config.toml
cutout = 0.4
patch_size = [8, 8]
learning_rate = 0.0098
Rows from block 5, named by matrix and row number. Each number is 128 + 24 x the weight over its row's rms, rounded and kept within 0 to 255. All counts start at 0. Numbers have three digits each. After the name is the row's rms in percent of the matrix's.
# fc2: token-mixing MLP down (model.blocks.5.mixer.f.fc2.weight, 64x192), inputs 0-95
fc2.0 097:129165131148154135098122086149113165125156103141140169164170099116162123139119132163102155184152106126120115147140126159134133146144194118114173180122128149127139121125128123092122148114146093142093140109137119129078113122089128097120139123136134125158068124159124117151133150117127109121
fc2.1 089:120139126148187120080109102142149112132129104125126181134151123126135158136139174145204099113123130151125163160125162173127114147139127130108130115133136152154138064134148174098128171136107089125124136159148108095135109151168116196127139123095132113114136141108150161139162152099153118130
fc2.2 097:101122143120097122088103098119126117110140110133122166118114109107123146099124140128177117124127129148118120147170119142087126135148126104074081122140162146101130172130113128148143152131105103111169160131099117102120106102127093131113119175133107162129128133177129101069158103097155110196
fc2.3 092:126144137125139166123083129066087094146124129116108127143164127106177123127116182077143104117145108131090178098132131150137105126125134111134108169140154140144144091115120132132161123148152130107103111129121107091147065149118145134140065124107177144092145172109144078123127150143145142121
fc2.4 102:155139110133105119100084154077092075116095112118099121106120142142136169106067109116148117130126118157112143122098159129146114180109126117151152123129116160128097141117116129141122128176138107129139115117103129102149128123117065147141114129146113149097126166143110136125127134110107152112
fc2.5 087:119100133169107147088144139089151137100093122059130097157124096127117172131137116148142094129119158126103149117117127129183144117127108125148121122112120098140126128087116123153131088135111119155177113128113138112105185172148100094139155069142098165118122154108133164137158147077123126142
fc2.6 085:152126123168087160121130156126104069112130117145158116133121101101123103105107117146131107132156109102125125138098141100129130126140154133137111134140168097117127136154127118097150121190121151147149098170102083103125140138123138167094065148165116142142145101127121107129126112163135165129
fc2.7 094:147171128109090139109140166148127098119153108141102140149131155160130124086114134123179130164120136149172109085164106142112131151108196101113084112139141160145142172113103095104150144135169131102133115118108154165148137108166152136107150138124146111125100150143130112093145174083107118138
fc2.8 096:097142177151139150105074094088078140112137150134098142122134152128117152113131136101142140140097132118136105101127138151143110147161092191150131116107137125137153109097136132090132169188136130112133146167175124072156133123136125168120104114125098133135141129113113099129103172128151107164
fc2.9 093:184133090151161145119100142110155097116147073113095098152104164152136144120095194150137118158142155131103102127143125155176107159125127149129109154149128112150152113127150137090110109130133100164152155137116096066149114130155082164166133118116094146146120130136147120128142151164118163123
fc2.10 093:112146145088126145126142132096143173114136132155169151123114069137152146115125143124159136134148136092136156109101164118091167102135103130100096165115113099121093117138116177148132083133116195153100120113145131150116091115150123121138102087165125098119177110151116098157126167111094076119
fc2.11 099:140130132137123130167148155146105124152143131120176160137105130153131128093121156115116138152115107134161130124190151122118121126111151151125150091159139133113136100096102129087115125100123093150203112103154158143158141130161136182127127087125118117141105117149135113118148151126140121098
fc2.12 096:128180113114119108074141105145123112118130111156142109092076123154129125132161187117080155149110115119152143135108131137143123153111131134166138141092147105080135091150139128133137112102099143143152120133151091166164166160140091161133116134134072122159104148119110127121145118131101109141
fc2.13 101:173142129131140122193134097102087115120156140137126117142134154137094121090158107105130164130147105138163122164130154166116077134119148127218156137155181135144095129149086105125115133126120116164136130161131128112159117098127120133126126179142135144153099170153077103122125174169142078083
fc2.14 105:131102094116146101084130114089084108135143106118083139147115165128142181143103149080107135129110150132137133102163166146131090156135151146102127173156125105159101135136108156120183146142136133112144183118127139095135139131130109141101129114091138141107157137129119072163139137109159141133
fc2.15 101:098101082158111149112148137087179096190130094120134135098102103124130119105130122111142112101149139116093101091119121131088190129127105139134103095104121121119116111117129113162125106144083073141086130108162088159117091138163108123151086101128121137126107091170152124105138135145126114136
fc2.16 081:162097101118183128118161100094139121155121134155188120114154110112107136100137137107111143149114098143159146130121090100130131126105172125110137100133096079106123131129146133108159161145129130132120101117100109115120105175096175134130087171110138125130087097092098096136164138129135130101
fc2.17 099:141131123070118118095123142102130163135110166097086092109169155124165093155112137102172101137170175105146193117113125154140139128167163112137128147145128113139144121121127172115125122126098138126113140109136130112087115103167101084118108116118120146109125114163155089116110146134083107174
fc2.18 094:124136133097094164086133135138114138057125151171110145172152148137122104166162143123117122117162134132124126086144138170180083161151128155117117154124146107108115155135153136134133133133124103183120149124152111142126171120111108088096132106109087126153091107115149095104112132119167131149
fc2.19 094:147114117128105109135109128147126125115126152118165150091113139167102125124139137109123120108122124103155106121126096118143156138131149114164154101140116122109142125134101098108145124114083103102154105119130114153140107147116098179140130131155109071110098148111118086086139123138107094110
fc2.20 102:139140105126115118100114135094080134113148139099097140117130128117108184132146148110146150143113139144112141097179133113162072149158142141149135157136136097158141129137111128126126120101170143116147139129115129150128097115123131149124083131125152110144092085078159091116135134088150098132
fc2.21 097:081138120146108136086131103086085095118111136166150183150117124144139130097133114174144119100150132146146132154120099117157126148157111147201153115162149168193172133128134107141096128128115084108140114161122092130163147129138147113092123149146137121111115162139152122128144157140112082148
fc2.22 095:147095130135185110119132149104144117139091121143113124128122112136150142117137127185156124106104105132105099111123149173118113142139125122143188106173121123166173128095112150142139170126168121120188152098157108135138116099141111082138118105167099137123119160154100136156108093107126135132
fc2.23 100:131119126168154113112110123097074080111137115166124142095161148157151134109083127149123136145136151118133130131146138108114102162179160119108153098136155090138168082150144110170130134139144109113108156103171154163117147139136140136110087176128120152133140173131126099106158164145118094121
fc2.24 084:176134099158140134109126112120115056099126149112127094104141105123149170099092142134191143127127112143154165144133131105117099115139160111143121188148140120154121149154104096150153124126146115104149135106131109109114150134125103122147114162152135125105097148201097103113135118152135102157
fc2.25 095:117096098159156111129096119118131104091137129149128127121138143122182119128148124071146153139073132113142146121129127117137080164140110121142103137145150123132135131117085131134131093157124158141078141126114146156111117126127126147132095133133100137166131135166099082134122107127145120107
fc2.26 109:156150145139135116163121165144117102158138127195144131107084095104112133146119145132095142130101107167129114114123155149186110142147093137169100118128124134157147132107092140136155159126125124062119122138124154126158148133120106168147144141126109103166139189101107149141087102104156092127
fc2.27 104:111124130148121124135142168122100097126110092156134139116077118146151122098085185138082147136088137105135133188093155121108110123132119121120148108094089072152101127073152086134122101168128115108140138146158133182107091086161145136117107136140120134189144162118143100129121115160113129137
fc2.28 107:097123129100134106099127082131166167113113095119152134141088102114164141147104109158132106107111150165134136097134124142108167116127066123151123096163174109112121100103125084147128095155150119069133145132073160117158137107096109136135127114114124162163112160109105098097139110110126119141
fc2.29 120:097127113142171118137150126105119120104142185172090148144125131154106118101092112116158157138111147133158102109155132140126121148174156121161115106113186146120155133146107098172141121111117110146101186117132150155127110138169152139112117140119131107152148122148116100149146148126129098133
fc2.30 108:123146101153132079105170151108107114118119146173119175091145117127117213149158136125160152103125122149094090110145137152178117147136126163105138091098146105169113111117111134139143134127154120151136123090165111135124120074147157123101116124172145121117106107124126097113105166121155072135
fc2.31 111:099113121144099124116105138117166120126091163130104118136044166079146097105118145096127112115139129145094140137137158103122121118121088094107102133106140115126133083072145185130142107159088117127102116102077107133081126103126196104121125128123127131121164121132110119143135151114111141119
fc2.32 096:169125134122153140122146169122121114110157121139115146162116168109172160153114133141144087108125118132157127126138160122150142136131123103176111143188141167136118086143122109149107143125148139100145148140119119130123182156120138123138122126093127112146145179132134154140082107126156081159
fc2.33 093:153100119168164158141128153136130155106132144131098158141109138164118111104144139103107115149095133147120143107106160110141102179103108176133108129152192127149131106092118137140147126112122116084101111121130142138133086169127123126144116085091107126138086144112144137126112136125163144175
fc2.34 101:143122150122147158119140118099111144112157144124091143169137103122146128154127116115174110095113105146125104123088099109104087172097169105131159140105119122141092127116150108142097119163163122134184163134152147142123155110123099126078109129120131132165132145105110109081092167160130082137
fc2.35 114:148119109114112131103128136128101146124160148107144096133126146139143106102101078141068186148114097145094148131181175136120111171140152163160142137152155100118122152114112133129077097160153129130168150118102152144096093087129147112109125122102103114166124139099120129123126132098169135132
fc2.36 112:108128100178171148133097135150133124109109119149076153111116189184158140128132111138112160148100109123130097098154157103119104169131134111124176142107158133145154157091108152191169137160122132154125176147180117128158139132164085117136132157105114157131136164118118131147101121073142112171
fc2.37 111:135155114108117145141123138127102171113119110118127124140119133142129081129123156122116163130145086150167089126122103138115103121135141115104104120164119091145120129110099140120142167177094132161086108167127112150140096188141167141155116117182144139140125169130092082111136177127166122133
fc2.38 112:154157125117126107122107123121131138150131129126135114139122140145111111132137140101094103146140127180082084124137096152128106128123131147132119075094136135105111110135119155093127151136144123143185115122152105144135096082154090157073107105115156146120132137158128137092163133156123130125
fc2.39 088:160132113094167148131132094165140146111137142137135153131104141146150180139099181153151090110116169103131139085134141139146137116127133152122136129175163093145134100135143134147135168089161137133132114089185104183130140152155102125118119110122109138125127157099152140160102145087123131181
fc2.40 089:131106143124101168121077116101150125133102134101085076090135139140181094149135161156117132128132139106124122108110108095182107160112147118135092156111112129128103140086124162112105119145131138118144139111129147120170109135118103110099088161156135185121132131140119115170138147131134126140
fc2.41 094:154149091074133131118102130063127112123126153126126147144153121110128108140102163166159130104151103110148141146092149152117111139101117084146138087134129148120108126127146072157135137125156100100110140153112130142136090131141097091106107108137140114159130143142119107151141151189127141103
fc2.42 097:112163127100138111116137138136125105131122142131115176090139146109132118152148163169112123107120133143126159120167135141140111152127150134092127091168149141146156148119148132124146160169140082142155121157110127114148122127131142156094106082143148104129117131156127163166144141137152167159
fc2.43 109:165131140128130139124165173141081117114141170092154135126138156118100121144116133123116143147144114169118128074157162172136121122119112110107139129116131163151082104145108134161063155138149188107125149127151126152155140188129105150162111134122147093125123152080133168098099143144140117113
fc2.44 094:120090141114147102114135100139144159096096115118131135130107183137135145105104159117122160128093136144141133139126151173098123105112075140105169149110152145142138103101134142113099130149119126139148143174136108164141123143133134102174134145140106115086118102119118123125141124097149100143
fc2.45 100:121116170128097075123096117125094161108124101156107146142138129102090090166091107112057119120133099095129138138128124172138104167124108135111090109130096141144148091086171109125165141117128133110141115166143129121128142112108157103145132110151150120129106119106124134128094088138128139104
fc2.46 104:167143102157127139132135123141082123122108144136122111098145107087129107147085125142124164127141132116111134117147170147114112126145214144195112166122153122111131137163152048159155121133159124139151164123179157120165150129149130120097098144141155095134165146139117172146129141147128202092
fc2.47 099:143133102137169154074129156099136122148113154122128111086129155130094129166098119166129136144107088152126097131140125116137076122104116138137111141162152125114165123138095097137130131142155121164124141134143122151056135155112147125135090106095138119115146145121122133139125150105147107156
fc2.48 100:152118111153127101092094134100093143119162122105118113117144113162115130096095127105129136149135159099087116129147114130141105130130138141192102144114090142113176165129134163162123153087097158135091109126127147135115099136134182135146117120126142093129157132103102096114131158128163163139
fc2.49 107:098158128119139134088110128120134171096128102119117131137143139160142127121136147138131185178100115146111153118165149162124102128155146137129136144129124091143165121130075162128091121111146116152116135140147117127170091122147122125143131093140141133155102131116137119075129173131130125153
fc2.50 101:174150119085121100153139124145099111101173148131161123099116140123126102089115153121090149148097129119195107147122142176154126173122134103150141122134167104110142133137125147093114181121121139138095155082170144108150140207116110137136147142137131158149113176122085090160160146143134125114
fc2.51 115:185128092143149159166102148114166102124139100161113139129157105126141165153056106133145112160157142111143139113112123140131134135105146075100109129128082132103122130129117154097181185112105162112093145141146136084109167177166091141145109128118119131126115105120111134153116096149119170109
fc2.52 115:171160147117106120105134102122160162158155129130132127126132144140128108140121141088125102161128123137164132086160123151132112159100155122124136137139127137159133124120079126105104186102136171113090122138181092153136141122152107129087173130100122127189119140107122158142128119085107072143
fc2.53 096:122189156097184111135134133150135151115145124150088157149132159130145100162123144136108127074152152110120132148130109144124129146132145110128098089123142113143134092093122140119142132164152108119143087133127140151137148129151108101143127082140157154140085104073114128136081120112126168145
fc2.54 088:176117145121113167137144141098138096126087112126152101166116138132133118141121157112118118122134086116133148130146133147094131121134154155113146161137143123116160068157136125104094151164149111162145101093136118135110099126126122150110128107131114131134138111101144140083146142089113175119
fc2.55 103:146125116157131136119112146083151127113163113122136092130126109072088167129130115122174126139104137119093135116136137148154155134113122146131109109087130125132103143164140115126127100137110062104111145127138147089153115133159135107112088116113100101095123149131119088073139106162127163121
fc2.56 101:154146155112107099112094142105128104097118101121077110127153143135142086133110142139117098109131148131137116119116114117102085117175135133122134077118125162136124153107172130114152130148111122147151130130148182139110153128148137174129172145158067170134151126130138142112136120132145132139
fc2.57 096:109094096135101107128088107125149144120119071131100140110146137155188105148137110132094159084117174102135119106170095166116149128110126127146173158118127090120114108136135119151123089114123210146133108164111104099134127128156147144108155099139119073115105153125111111180192147141141139116
fc2.58 105:112114113155133114137147093051086089086150162114114142120150148118097109104144137084191120146110116135105100124141117128130097102170125157153149133183138104188115117128110132107124137122123163122111145110185131095113130137129123116086117135145094140084088122148160086119107131149156089155
fc2.59 113:122157147143116168167161087111105098114165179111133120162109103132145152129097151131125093163112129135117142115140123114142142092155130136123126129148136098100110108160162125129092150089139148157142105108098124158189128116118145127096121136156117131128119120184141109173134118099132134148
fc2.60 094:116167133124138126138149131133125143123109139099122130161131122205152130176104116114079145138142161138130114078169131156127146119146158129114163098107119097136154139140070108134132146089134143128127109151117133120154110133132089102075115148149125116128130150109146147117136189120097165153
fc2.61 109:177120108141087119130133139124107114085143185162149109130106125142125160071107140114178106093147154089124164120115127150143118084122118126115170142110106108110119132109146130110130115070193109130130140143144154134153125097151151091176105146113126104109110130170116132180103158109089127134
fc2.62 098:121070158118138197129122126130094118131112101110096160089147127130115087109060151157151142122116094103129132104138111163086144132145156113131126161154122142145094143129172128138125104161123147102123127145116100149141116130128150127117113092146105096149122168162131123099110130117131110160
fc2.63 100:099116131171096113099128128077137086126108170124134132090182131132168117136122103107159119115162162155086131143127135149128104097179115140111120138099141112141116140153170153130163099146142122177098147137100175136116115102157154085103119147153115164136141082160156069147156111119112170106